python train.py --hop_length=160 --win_length=512 --bottleneck="kl" --encoder_arch="poolformer" --encoder_norm="layernorm" --encoder_layer_scale_init=0.01 --encoder_moe="top_k" --encoder_drop_path=0.1 --loss="mse" --latent_channels=16 --residual_init="none" --beta2=0.95 --eps=1e-08 --epochs=14.6
Rows from block 3 of the encoder of a small spectrogram VAE, named by matrix and row number. Rows with one number within an expert belong to one neuron, the router's apart. Each number is 128 + 32 x the weight over its row's rms, rounded and kept within 0 to 255. All counts start at 0.
After each expert's rows are labels from the 100 clips, of 14976, where the router gives the expert most weight on average: "strongest on" is what is common among them. Only what is clearly more common there than usual is listed. The data: strings of digits, spoken by a formant synthesiser in many voices. In brackets: how many of the 100, against the usual share in percent.
# router: router (encoder.blocks.3.mlp.router.weight, 32x64, trained with AdamW), inputs 0-63
# up: expert up (encoder.blocks.3.mlp.up, 32x32x64), inputs 0-63
# down: expert down (encoder.blocks.3.mlp.down, 32x64x32, transposed), outputs 0-63

# expert 29
router.29 [162 100 132 122  78  99 147  98 148 154 103 133 159  89 142 159 109 158 159  91  75 190 102 127 125 125  99 136 178 118 106 103 164  91 127 141 134 183 135  43 149 113 175 108 185 127 102 119  81 140 105 118 128  89 148 107 156  65  81 145  57 130 124 139]
up.0 [145 122 145 186 118 126 121 143 180 182 111 129 148 117 130 190 172  99 102 147 123 164 106 159 202  80 146 131 106 172 112 143 113  76 124 132 122 101  90 101 144 118 137 100 132 169  78  90 126 153 116  95  19 107 107 161  96 133 106 149 178 106 136 118]
down.0 [127  83 166 190 160 122 136 128 108 107 140 176 107  97  90 134 172  97 145  77 145 119 168 168 113 171  94 148  99 117 147  91 133  68 122 159 145 140  61 165  74 197  94 156 142 138 114 120 121 158 113 186 123 124 108 100 169 115 111 112  69 148 105 170]
up.1 [137 146 121 133 129 110  79 108  89 130  94 145 177 108 122 163 157 138 172 139  69 143 136 154 175 108 151 173 170 150 123 141 151  90 148  84 155 116 171  58 139  84 164  78 139 126 119  97 109 131 123 101  74  50 150 173 123 145 107 190 134 180 115 158]
down.1 [ 78 164 160  80  85 142 167 125 143 173 124 150 159 104 117 119 108 130 144  97 155 114 113 147  73 152  55 119 134 139 125  71 105 172 121 175 105 123 131 171 163 178  58 129  92 109 102 172 108 134 167 124 137 146 121 147 160 149 161 130  46 154  85 117]
up.2 [ 97 134 152 101 137 160  91 124 124  73 163 132 110 151 184  87 129 135 154 130 167 103 161 108 129 174 122  77  99 158 158 135  88 114 146 111 163 140 127 173 150 142  91 152 152 102  96 100 170 111 159  48 121 174  75 141 132 134 113 146 142 226 156  84]
down.2 [108 140  79 156 173 134 121 174  92 128 157 132 118 142 112  98 102  55  64 106 173 135 131 120 115 161 126 128 109 116 126 111 139 154 134 151  42  56 170 150 117 130  99 164  86 134 154 187 128 122 132 161 194 109 100  87 161 112 173 119 179 105 121 131]
up.3 [141 144 199  58 176 114 100 151 101  73 141 131 168 115  88 130 143 132 160 142  97 102  82 182  76 135 141 128  92 123  97 143 167 146 139 120  92 136 138 129  89 103 118 103 166 142 136 119 133 128 174 162 126 143 113 176 104  97 118 104 134 234  85 153]
down.3 [ 84  99 151 159  63 166 131  95 140 129  84 123  85 132 208 123  61  68 160 112 136 130 156  73 115 127 111 142 149 111 172 122 101 172 147 103 144 109 119  68 143 103 109 133  89 114  97 110 124 121  89 146 180 178 138 152 154 185 163 135 132 155 155 157]
up.4 [117 107 141 154 134 165 112 105 146 125 117 167 125  72 131 109 204 123 152 126  98 170 136  97  70 171 110 165 118 186 143 111 109 108 195  55 139 112 167 150 163 102 167 120 126 168  95 120  97 123 134  66  96 164 169  94 126 146 112 167 117 181 112  97]
down.4 [ 76 146  85 138 175 159 168 115 143 120 116 118 102 113 153 123 150 132 126  82 140 140 128 127 124 103 128 151 106  69 138  59 146  87 145 134  25 131 125 162 116 113 129 198 130 100 138 113 145 113 107 174 176 115 165  66 154 161 197 125 107 130  87 155]
strongest on: quiet level (59 vs 29.1)

# expert 6
router.6 [107 102 166 119  93 145  95 126 167 163 108 171 127 125 174 120 130  68 155 141 120 212 107 158 156  95 124 164 118 143 176 145 175  89 173 120 129 166 133 128 123 176 113 128 109  97 112 128 143 177 152 145 144 150 134 128 168 145 101 113   7 148 122 145]
up.0 [131 139 126 181 110 135 149 136 133 160  82  94 103 170 160  94  90 119 133 127 175 110  78 114  86 171 111  96 126 192 117 148  75 162  96 163 158 155 102 205 141 158  96 141 217  87 131 104 133 113 129 133 141 125  83 154 168 167 144  93 115 136  89 118]
down.0 [173  96  88 141 117  70 142 172 138 158 173 110 141  87 113 137 152 177 148  99 159 114 119 138  81 196 129 103 161 182 139 114 120 100 132 131 182 136 113 190 104 172 184 130 190 120 122 166 145 125  92 107  95 154 133 156 127 137 106 125 130 103  93  49]
up.1 [172 124 129  90 143  74 146 195 127  90 123 141 114 112 183  32 155 103 155 143 136 121 137 116 131 119 117 118 110 174 146 138 112 152 150 121 127 102 141 124 157 122 142 118 149 141 110  56  80 103 187 101 130 208 113 173 128 144 123 132 115 215 156 119]
down.1 [120  74 105  62 115  65 147 151 110 102 119 127  83 155  99  90 142  79 135 106 133 121 163 158 129 126 125 135 117 107 134  76 177 147 123 155  86 159 184 137  77 172 148 167  84 146 114 131 123 136 124 114 181 137 122  95 192 109 143 118 188 188 146 182]
up.2 [157 173  83 120 118 117 102 146 114 119 130 120 116 141  76  76 124 130 183 166 117 129 140  81 150  72 139 147 132  88 141 152 141 171 151 103 119  89 110  70 167  36 172  96  98  98 149 117 104 117  92 156 116 159 151 127  60 122 142 179 172 118 149  84]
down.2 [196 171  84 156  92 113 158  69 144  95 111 153  65 140 145 128 102 151 112 113 140 126 141  72 113 150 102 126 117  71 183  71 120 126 137 169 165 173  92 152 162 170 181 166  79 104 117 152 149 124 124 110 122 145 156  88 148 171 128 115 148 176  97 129]
up.3 [108 127 190 116 151 134 114 160 124 175  95 146 101 119 166 211 141  97 127 105  85 153 148 177 186  81 160 160 114 143 147 109 144  69 171 108 104 106 121  58  74 108 102 126 124 165  60  84 141 161 131 123  76 133 126 115 104 147 128 140 121 134 136 166]
down.3 [159 113 205 134  66 203 122  94 164 174 153 111 170 175 233 135 106 147 103 141 104 123 109 138 129 108 136 115 142  84 129 136 103 150 117 177 149 140 112 113 123 122  46 109 118  95 116 185 146 117 113 117 155 117 124 131 118 106 157 132  72 137 135 142]
up.4 [ 61 164  77 156 152 177 142  78  79  96 130 125  83 145  96 166 137 157 138  98 140 128 121 132 126 116  88 130  92  86 156 139 189 143 104 124  96 192 108 111  99 128 147 127  88  95  95 117 108 142  91 182  73 128 114  57 136 148 150 103 135 185 128 160]
down.4 [150 188 129 125 162 103 161 207 130 112 158 125 128 119 101 129 141  70  73 135 173 134 137 108 113 149 139  87 137  55 184 133 108 134 145 155 173  71 117 166 180 143 130 110  84 130 124 166 150 131 158 119 139  75 125  86 124  88 123 117 195  78 139 118]
strongest on: "six" (86 vs 25.9); number of digits: 5 (44 vs 19.5); first digit: six (30 vs 9.7); last digit: six (25 vs 9.8)

# expert 27
router.27 [141 109 123 115 132 163 157 124 195 157  87 142 123  94  99 183 133 142  98 106 153 236 139 167 154  98 132 186  75 204 119 128 179  69 105 112 135 121 125 149 106 140 143 105 102 123 110 122 108 176 138 117  85 140 125 143 129 102  73 131 101 129 127 166]
up.0 [205  90  90 197  98 123 151  87 214 156 155 115 146 138 133 126  88 126 116 118 136 137  93  89  97 191 107 100 154 132 102 126  66 147 119 167 126 199 122 143 156 164 146 151 117 129 134 167  82 113 111  76 113 109 127  90 149  89 156 140 126 117  97 113]
down.0 [148  84 136  65 110  76  78 161 102  72 103 129 142  87  97 134 143 166 182 117 105 146 159 181 168 140 146 134  70 112 141  87 152 120 149  76 106 141 125 126  84 108 144 109 125 129 112 106 154 139 142 162 135 160 161 139 112 180  74 118  48 151  83 161]
up.1 [112  94  69 141 123 170 150  72 130 100 186 147 152 128 209 137 105 126 113 134 170 122 140 122 107 210 151  82  77 137 118 148 121 127 118 164 125 130 132 184 134 175 104 115 103  99 140 185 155  77 140  99 178 169  92 105 165 128 123 108 134 126 146  75]
down.1 [184 158 152 143 138 124  95 138  86  30 108 188 159  77  49 128 162 185 142  87 113 125 164 141 126 165 152 153  94 148 125 121 153  99 140 104 110 161 160 159 111 143 120  96  75 143  70 144 141 137 116 139 100  99 125 114 119 123  85 131 163 153 148  87]
up.2 [126 113 109 124 152 110 107 128 134 131  92 159 175  71 138 125 118 138 109 108  78 182 107 131 126 117 128 174 159 134  98  98 149 118 192  85  76 107 120  60 160  94 194 114 165  96 160  84  97 167  90 123  95  56 177 139 109 137 118 115  97 166 113 164]
down.2 [106  90 165 186 135 202 163 123 145 152 164 136 135 126 183 134  88  71  92 102 149 120 112  79  85 138 123 108 163 175 134 146  94  89 113 141  93  98 129 158 174 167  78 131 101 113 111 120 129 124 156 110 194 121  81 132 155 122 132 137 182  82 132  69]
up.3 [170 151 144 106 118 182 130 130 142 194 218 171 153  69 146 163  96 124 117 143 113 152 126 131 168 110 149 158 122 127 133 125 106 104 150 123 174  92  89  68 147  73 138 119 100  96 146 139 146 163 154 138  85 129 142 174  45  98  99 156  98 115 119 155]
down.3 [101 106 121  72  46 140 159 130 152 191 206 120 151 114 159 126  67 117  88 120 107 143  91  96 119  93 131 153 129  93  69 151 142 148 120 147  98 161  89 121 170 126 129 109 123 107 209 191 103 118 122 135 169 105 129 148 135  88 146 103 155 110 140 110]
up.4 [140 144 136 193 177 146  84  96  62 100  83 163  79 122  61 133 197 138 136 125 151 128 153 127 157 109 162 135  86 153 155 166 179 102 132  89 126  85 116 128 126  93 148 123 120 168  94  97  94 134  75 115  78 149 126 125  87 123 135 193 144 137 158 142]
down.4 [140 167 113 137 155  97 107 107  55 105 114  85 130 184 131 116 167 185 132 122 135 116 142 147 101 171  82  76  95 107 131 118 122 141 138 187 130 184 158 138 144 121 108 152 204 105 131 138 131 107 157 102 108 109 106 105 117 202 180 139 127 211 102 132]
strongest on: clipping (34 vs 8.3); mains hum (32 vs 12.9)

# expert 13
router.13 [136 102  99  82 130 117  93 148  91 155 159 189 157 102 108 146 121 142 198  99  72 173 115 176 169  93 140 118 104 159 114 129 197 113 137 104 138 159 145 129 104 130 147  95 135 116 119 191 148 169 147 137  67  94 109 185 100 143  80 111  64 148 134 128]
up.0 [105 196 177 146 155 104 122 100  98  92  82 172  73 121 127 103 201 124 151 134  87 106 130 112 133  88 139 135 133 146 143 137 157 109 172  72 128 107 180 105 171 110 168 116 143 169 109  49 123 134  95 134 129 117 143 123 130  64 106 177 159 132 143  77]
down.0 [142 152 155  76 131 151 104 143 106 167 107  90 147 113 141  92 172 165 175 139 165 113 167 109 109 146  96 114 115 186 109 125  66 121 118 136 180 154  97 110 155 145 127 123 200 125 100  86  76 112 174  83  88 134 143 158 149 181 127 131  43 160 137 121]
up.1 [134 115 149  78 131  44 124 238 109  93 119 151 138 122 109 111 132 134 176 137  94 119 144 156 148  92 173 122 102 114 109 125 181 169 180  68  62  86 113 118 131 116 125 105 142 140 133 111  92 120 156 142  95 159 133 171 115 139 127 141 145 196 143 130]
down.1 [109 126  71 104 120 133 120 101 122 114 108 107 165 103 152 146 157 114 111 111 139 131  94 184 142 150  90 152 126 173  73 115  72 104 122 144 146 178 193 147  93 172 175 163 162 154 102  99 107 132 108  86  82 114 158 160 131 177 111 122  31 112  85 127]
up.2 [125 161 139 103 110 126 110 143 106 141 108 113 134 120 130 136 152 183 247 137  75 118 146 123 127 101 127 120 167 182 100 150 118 154 125  70 157 156 197 107 150  97 142  86 173 145 139 116  98 122 155  59  74  91 131 173 108 174 129 156 109 146 135 122]
down.2 [159  92 129 137 148  90 106 128  81 116 175 122 119 143 154 133  94 107 100  98 148 112  84 110 112 168 121 125 103 197 105 100 148 128 136 128  62 117 154 149 117 141 112 119 152  97  73  55 178 129 140 155 131 187 118 175 110 207 123 127  94 141  95  53]
up.3 [143  94  33 127 142 102 139 133 130 102 134 111 180 115  99 114 191 183  84 146 166 100 122 139  72 149 130 114 156 163  70 134  97 134  85 134 165 142 156 172  96 121 135 176 117 160 166 142  59 110 122 126 152  74 125 104 129  78 148 129 118 157 116 172]
down.3 [ 63 145  60  55  89 110 133 158 111 152 156 140 111  93 132 148  99  91 116 106 121 134 123 173 155 121 123 141  79 125 127  88 181 130 124 110 151  84 104 147  99 153 188 149  83 102 158 146 124 134 109 131  93 161 188 120 116 160 123 109  57 115  89 191]
up.4 [136 155 118 146  76 178 112  92 151 105 130  93 123 151 138 121  98  98 195 145 177 113 151  68 112 163 122 121 149 120 125 150  82 177  88 136 172 106 107 146 211 122 134 146  50 125 136 152  79 100 129 104 136 109 130  91 130 114 169 173 181 113 144  78]
down.4 [107 125 153 168 162 165 101 123 134 120 174 168 120 168 122 176 112 120 103 132 121 128 105 134 119 113 162 126 112  85 132 175 135  83 125 130 120 119  87 124  96 101  67 118 121 160 155 161 141 121  91 137 143  81  77 108  82  60 160 126 245 121 148 180]
strongest on: clipping (92 vs 8.3); white noise (30 vs 11.8)

# expert 22
router.22 [138 111 122 108  83 133 169 104 212 163  99 116 119  95 183 134  91 102 114 116  49 170 139 116 118  64  82 160 190 131 147 114 154 158 124  90 144 160 158  76 155 143 178  93 126 133  99 137 154 105 136 145  83 152 150 137 147 128  87  99  96  92 154 104]
up.0 [ 86 101 196 117 107 135 166 104 144 127 130 107 140 177 130 153  96 164 124 142 146  65 127 145 111  76 118  81 144 120  81 143 141 130  79 190 132 204 176  68 100 122  99 103 116 124 143 188 125 130 101 176 161 121  96 130 104 158 188 124 123 130 175 121]
down.0 [148 138 101 127 184  47 147 169  82 103 125 113  82 142  95 117 148  69 109 132 150 116 176 141 167 104 131 142  45 114 143 134 154 107 124 193  92 211 110 113 117 143 108 140 158 138  95  64 147 132 154  98 115 142  87 124 115 144 127 131 151 163 141 164]
up.1 [109 116 192 147 149  92 115 145  99  60 112 181 133 123 113 114 136 163 111 137  93 109 130 164  93 112 199 115 104  61  78 126 145 125 141 129  86 148 111 100  59 113 152 116 216 161 135 120 121 134  96 186 134 128 146  99 112  85 157 169 148 101 101 128]
down.1 [124 151 161 161 196 157 148  77 108  85  97 107 117 143 163  77 176 144  80 117 168 121 181 115 132 133 113 117  93 163 158 145 106  77 134 118 108 152 129 134 162 131 135 115 191 125  69  44 127 129 195 117 156  84  86 134 139 117 142 127 164 107 156 151]
up.2 [109 116 144 114  88  65 143 162 179 140  99 126 129 129 144 160  78 137 170 141  94 116 113 128 126  79 137 114 158 156  96 152 128 160 112  70  71 143 208 147 110 148 111  90 201 135 142 179 158 134  96  85 113 131 132 204 124 112 104  91 117 153 130  78]
down.2 [162  89 183 111 126 141 140 164 154  92  18 129 121  89 160  62 156 146 106 108 137 145 135 125 127 106 128 101 186 177 143 109  72 162 134 160 148 131 120 117 135 143 123 128  93 180  77 139  57 128 167 112  76 156 134 149 160 163 125 136 109 148 126 147]
up.3 [122 157 121 207 118 119 158  97 129 193  73  99 113 128 136 120 136 117  69 130 174 135 105  98 135 106 106 146 169 179 118 144 124 133 126 134 139 127 124 139 165 162 175 152  76 151 136 130  79 137  58 130 121  33 155  95 158 104 127 134  84  66 133 138]
down.3 [112 155 182 156 112  80 121 139 145  77 160  99  93 174 220 123  85 104 139 137 141 119 118 136 117 156 130 119 105  89 179 112  96 162 141 199  71 140 139 158 113 141  48 138 138 104 108  81 158 133 110 134 153 169  77 114 120 167 142 131 164 157 125 110]
up.4 [130 137  92 159 107 158 128  92 174 175 203 114 155 130 146 219 101 102  66 125 114 133 120 126 176 119 124 166 129  96 109 167 130  80  83 120 195 121 144 118 105 122  96 131 161 151 130 186 168 113 114 123 174 151 137  94 117  56 155 119 111 130 144 143]
down.4 [146 145  90 168  94 150  96 142 133 145 145 154 142  98  92 215 142 129  98 158  70 135 115 177 177  69 153 161 124  81 131 135 164  91 129  74 181 111 106  84  85  95 145 115 113 156 159 161 157 139 115 136  64 105 170 135 102  98 101 136 102  88 114 144]
strongest on: number of digits: 5 (49 vs 19.5); clipping (35 vs 8.3)

# expert 24
router.24 [143  82  84 122  89 120 144 122 151 160 160 121 139  78 144 125  95 114 147 110  83 227  98 146  89 108  91 169  93 116 137  66 192 120 129 141 147 102 138  93 118 162 100 110  92  87 176 141 173 128 164 187 106 138 143 126 104 114  75  87 100 145 118 125]
up.0 [146 158 131 179 172 208 115 114 198 130 137 137 116 134 137 141 156 127 135 153 137 121 120 102  86 116 129 126 148 120 145 159 120 118 114 105 134  63 111 150 205  94 138 129 101 154 127 111  60 102 127  51 128 114 120  61  79  83 181 169 144 117 166 120]
down.0 [125 106  92  56  88 122 158 153 111 130 144 125 184 123 101 143  59 140 164 122  86 146 136 120 100  99 129 142 136 103  66 105 179 155 129 165 133 140 110 135  93 112 106 133  30 109 169 176 129 128 136 152 155 112 129 155 129  97 153 140 166 184 135 203]
up.1 [138 176 100 122 138 124 178 164 154 137 137 167 123  89 130 116 118  72 140  84 123 215 109 120 176  95  92 163  91 120 181  77 136  47 140 132  99 100 129 150 193 138 122 130 127  86 108 117 158 135 153 131 107 105 154 153 141  55  94 100 136 114 131  95]
down.1 [162 165 118 139 183 123 120  95 152 162 129 115 112 146 168 151 167 144  85 125 104 150 101 139 125 153 117 135 158 104 142 150  84  97 148  79 189  77 129 128 142 112 167 152 142 163  74  88 162 132 134  75 101 189 130  83 105 123  89 136 177  36 101  99]
up.2 [169 146  69  88 119  67 110 180 155 149 122 135 179 117 112 123 101 144 122 138 104 102 126 151 112 108 131 124 150 183  90 122 119 154 128 106 160  65 143 108 135 115 159  58 115 173 136 109  67 125 156 119 132 106 125 215 124 107 134 140 196 189  98 154]
down.2 [ 53 107  69 144  92 194 141 102 136 154 172 148 198 103 132 153 121 132  93 128 153 117 128 120 106 129 109 110 178 152  71 167 121 122 118 145 132 132 114 135 148 132 115 126 112 143 216 178  73 124  96 109 132  87 133 147 148  87 208 140 104 136 158 143]
up.3 [128 122 111 132  80 111  83 137 113 127 183 142 173 104 123 173 111 126 140 183  75 147  86 143 138 100 175 170  74  66 115 149 177 127 149 105 113  71 136  77 130  87 141  68 109 110 194 161 169 142 101 146  95  97 157 155  77 103 114 130 141 124 111 125]
down.3 [ 45 112 150 145 138 134 114 147 146  44 176 119 103 155 161 145  98 124 144 138 120 108 120 165 125 119 147 128 121 138 133 157  84  97 110 131  90 139 123 119  77 128 111 146 137 171 107 153 171 125 115  81 103 175  93  58 100 129 162 141 200  40 120 109]
up.4 [147  42 155 155 153 102  89  97 124 137 116 120 131 167  68 126 134 139 118 177  97  89 145 143 167  85 165 106 174 122 106 141 176 150 130 122 124 138 118  86  52  72 159  85 139 160 108 151 128  98  77 123 144 124 144 101  89 142 171 177 119  73 149 147]
down.4 [219 113 127 163 155  80 121 133 122 138  79 135 104 152 139  96 170  86  70 133 162 105 162  76 127 138 141 108 194 157 166 165 115 141  88  97 206  58 144 144 127 102 146 130 109 147 134 132  89 120 103 106 125 170 111 113 110 152 163 128 168 162 130 103]
strongest on: white noise (84 vs 11.8); number of digits: 1 (43 vs 20)

# expert 31
router.31 [151  82 154 132  95 102 119 107 143 112 135 102 129  69 132 153  80 158  98 149  71 214 119 104  76 119  68 119 112 148 110  78 170 136 124 128 152 183 145  71  78 150  99  90 139  92 181 168 121 113 120 155 114 135 174 119 105 129 137  83  82 142 135 132]
up.0 [ 97 100  87 120 147 169 153  80  57  81 154 107  98 140 135  62 117 134 129 101 143 126 185  85  94 164  83 121 151 114 114  99  91 137 107 167 142 152 126 157 155 170 107  93 134  94 189 127 157 109 142 163 219 133 117 134 139 152 136 100 131 109 182 101]
down.0 [183 121 151  95 113 150  91  76 193 161 154 111 178 119 151 153 150 168 153 122  97 143  72 133 131 120  84 125  90 128 103 121 128 121 138 150 178 160 147 152 148 115 186 125 196  91  76  62 154 134 122 135  59 161 150 112  99 128  93 131 127  85  90 120]
up.1 [184 128 130 143 132 122  99 100 143 114  79 142 105 137 161  46 136 143 143  79 129 127 122  88 112 100 139 104 139 185 113 120 159 116 173 103 121 166 179 113 173 130 154 105 204 120 119  66 143 117 173 111 117 201 120 177 149 133 100 137 121 157 148  59]
down.1 [133 107 148  71 143 102 183 163  99  86  88 123 134 111 149  75 180 110 125 114 169 127 132 128  62 188 123 123 144 199 108 130 115 132 117 133 119 109 117 165 150 169 111 124 141 143  62 131 105 125 202 103 152 141  96 181 165 129 128 127 124 213 128 105]
up.2 [111 157  66  45 103 175 165 142  79 134 164 118 144 112 100 126  91 138 169 141 145 136 161 169 113 106  61 134 100 125 151  85  51 141 114 172 163 162 109 114 118 161 106 100  81  97 124 173 127 138 130 106 142 128 134 112 149 138 112 106 102 163 148 203]
down.2 [149 116 123 172 156  76  93  72 138 121 195 134 145 132  74 143 187  90 144 178  91 124 113 124 164 110 134 140 145  97 161 134 127 115 128 153 140 167 187 114 139  96 148 142  63 161 162 135 128 137  76  66 102  96 169  76  76  87 124 143  89 107 130 113]
up.3 [193 127 135 165 134 163  67  92  74  71 104 128 100 147  97  86 160 137 168 158 158  96 204  83 103 144 110 105 117 135 157 137 104 145 136 124 183 116 138 130 145 124 144 141 133 128 106  91  88 103 144  97 127 161 128  93 126 137 152 209 175  93 162  79]
down.3 [125 107 144 170 113 132 140 142 172 167 134 145 119 120 163 187  70  93  83 120  82 136  73 147 148  95 154 142 144  78 168 127 142  65 132 122 180  56 164 121  85 124  91 159 132 120 108 140 195 137  82 157 101 104 135  90 128 144 108 123 161  76 114 168]
up.4 [160  90  93 137 148 105 152  76 151  70  48 142 110 130 158  74 154 161 136 127 111 111 179  94 124  84 138 129 194 162 105 145 152 165 137  85  72 132 168 107 154 114 173 101 182 154 108  93 110 117 116 124 164 181 154 158 140 166 128 153 116 130 154  96]
down.4 [198 127 130 124 192  48 159 170 112  64  46 147 132  98 120  77 129  92  65 102 138 128 128  94 109 137 137 136 146 144 119 103 160 152 132 108 131  77 145 149 146 137 167 151 132 141  94  92 110 142 175 159 164 153 127 151 172 121 122 137 116 193 127 136]
strongest on: white noise (60 vs 11.8); pink noise (39 vs 12.2); clipping (27 vs 8.3)

# expert 28
router.28 [101 102  98 145 112 131 157 154 111 153 125 120 155  94 165 147 128 137 103  67 111 193 107 166 132 111 135 221 144 146 135  99 192 120 141 142 132 176 138  75  91 111 107 142 183  88 130 176 134 113 135 106 154 131 142 142 177 127 101 100  42 133  80 158]
up.0 [ 35 164 127 144 172 138 157 134  96 148 138 106  77 154 110 104 137 112 107 135 180 103 136 121 165  83 104 127 188 185 166 151 123  77  94 162 100 161 122 135 160 143 126 165 101 151 137 124  79 128  90 141 161  82 110  61 122 148 140 151  98 130 189 145]
down.0 [137 132  48  89 116 145  62 146 111 176 167  98 147 130 123 163 122 105 124 142 157 122 134 146 145 152 116 107  49 132 112 159 118 133 127 144 169  91  13 201 144 164 101 144  78 132 142 138 137 132 159 121  88 101 122 136 104 127 123 137 161  88 108 145]
up.1 [160 126 144 165 151 107  77 120 130 121 110 149 166 133  86 119 162 146 124 158 114  93 113 151 110 113 148 160 129 108  94 156 150 138 163 108  75 124 121  86 132  87 178 150 132 169  92  55  59 161  94  89 108  79 134 126 123  77 203 176 162 183 121 144]
down.1 [ 75  81  90  61  86 115  99 102 160  87 122 107 162 146 143 117  77 200 180 149 136 128 142 108 116 156 134 114 127 137  48 154 104 170 105 151  85 179 173 129 167  98 173 122 150 137 106 113 121 124 100  96 143 175 119 166  95 155 157 128 134 147  99  97]
up.2 [137 118 174  50  39  89 152 159 142 120 125 148 187 114  75 142 109 138 163 116  80 152 121 168 141 130  97 142 119 135 107  89  99 134 158 135 136 151 174 108  89 152 111 104 100 131  92 160 143 168 115 127  94  84 154 116 149  77  97 113 142  55  81 111]
down.2 [156 139 100 165 164 124  94 123 149 126 138 150 164 114 144 120 149 165 161 142 101 123 129  94 191 102 180 152 123 126 103 121 147 134 123 109 135 175  94  71 156  86 170 119 100 131 164 124 114 134 124  50  94 141 185 114  88  92 104 122  25  66 152 129]
up.3 [174 168 134 134 174 134 117 137  96  69  98 143  66 146 103  48 154 123 136 135 171  78 163  69 137 106 131 119 132 156 181 148 142 154 154 107  89 126 132  93 181  99 158  93 116 161  87  96  99  84 167 149 133 139 116 138 139 127 134 168 170 132 173  73]
down.3 [187 156 127  97  92 142 154 142 140 146  60 123 124  99 166  78 102 145 152 119 146 138 146  62 135  95 103 139 229 129 126 103 114 171 138 130 155 151 106  96 185 112 174 115 137 140 117 127  63 122 127 119 151 183 170 139 147 141 126 149  51 147 150 118]
up.4 [ 52  93 164 115 145 145 156  88  78 122 117 118 120 173  90 146  98 133 125  86 105 159 147 152  93 166 112 110 142 123 160  93 130 100  80 164 131 109 118 173  98 168  82  86 133  68  70 197 162 154  74 145 137 105 110 101 158 140 160 103 148  94  99 131]
down.4 [222 161 169  61 144 118 122 147 153 175  95 127 158 127 163 103  72 222 152 127 111 124 125 113 144 121 140 119 142 117 108 106 134 148 131 187 166 187 119 118 163 110 145 119 117  53 107 176 127 139 120 142 127 154 145 141  98 111  90 112  77 135 108 147]
strongest on: number of digits: 1 (71 vs 20)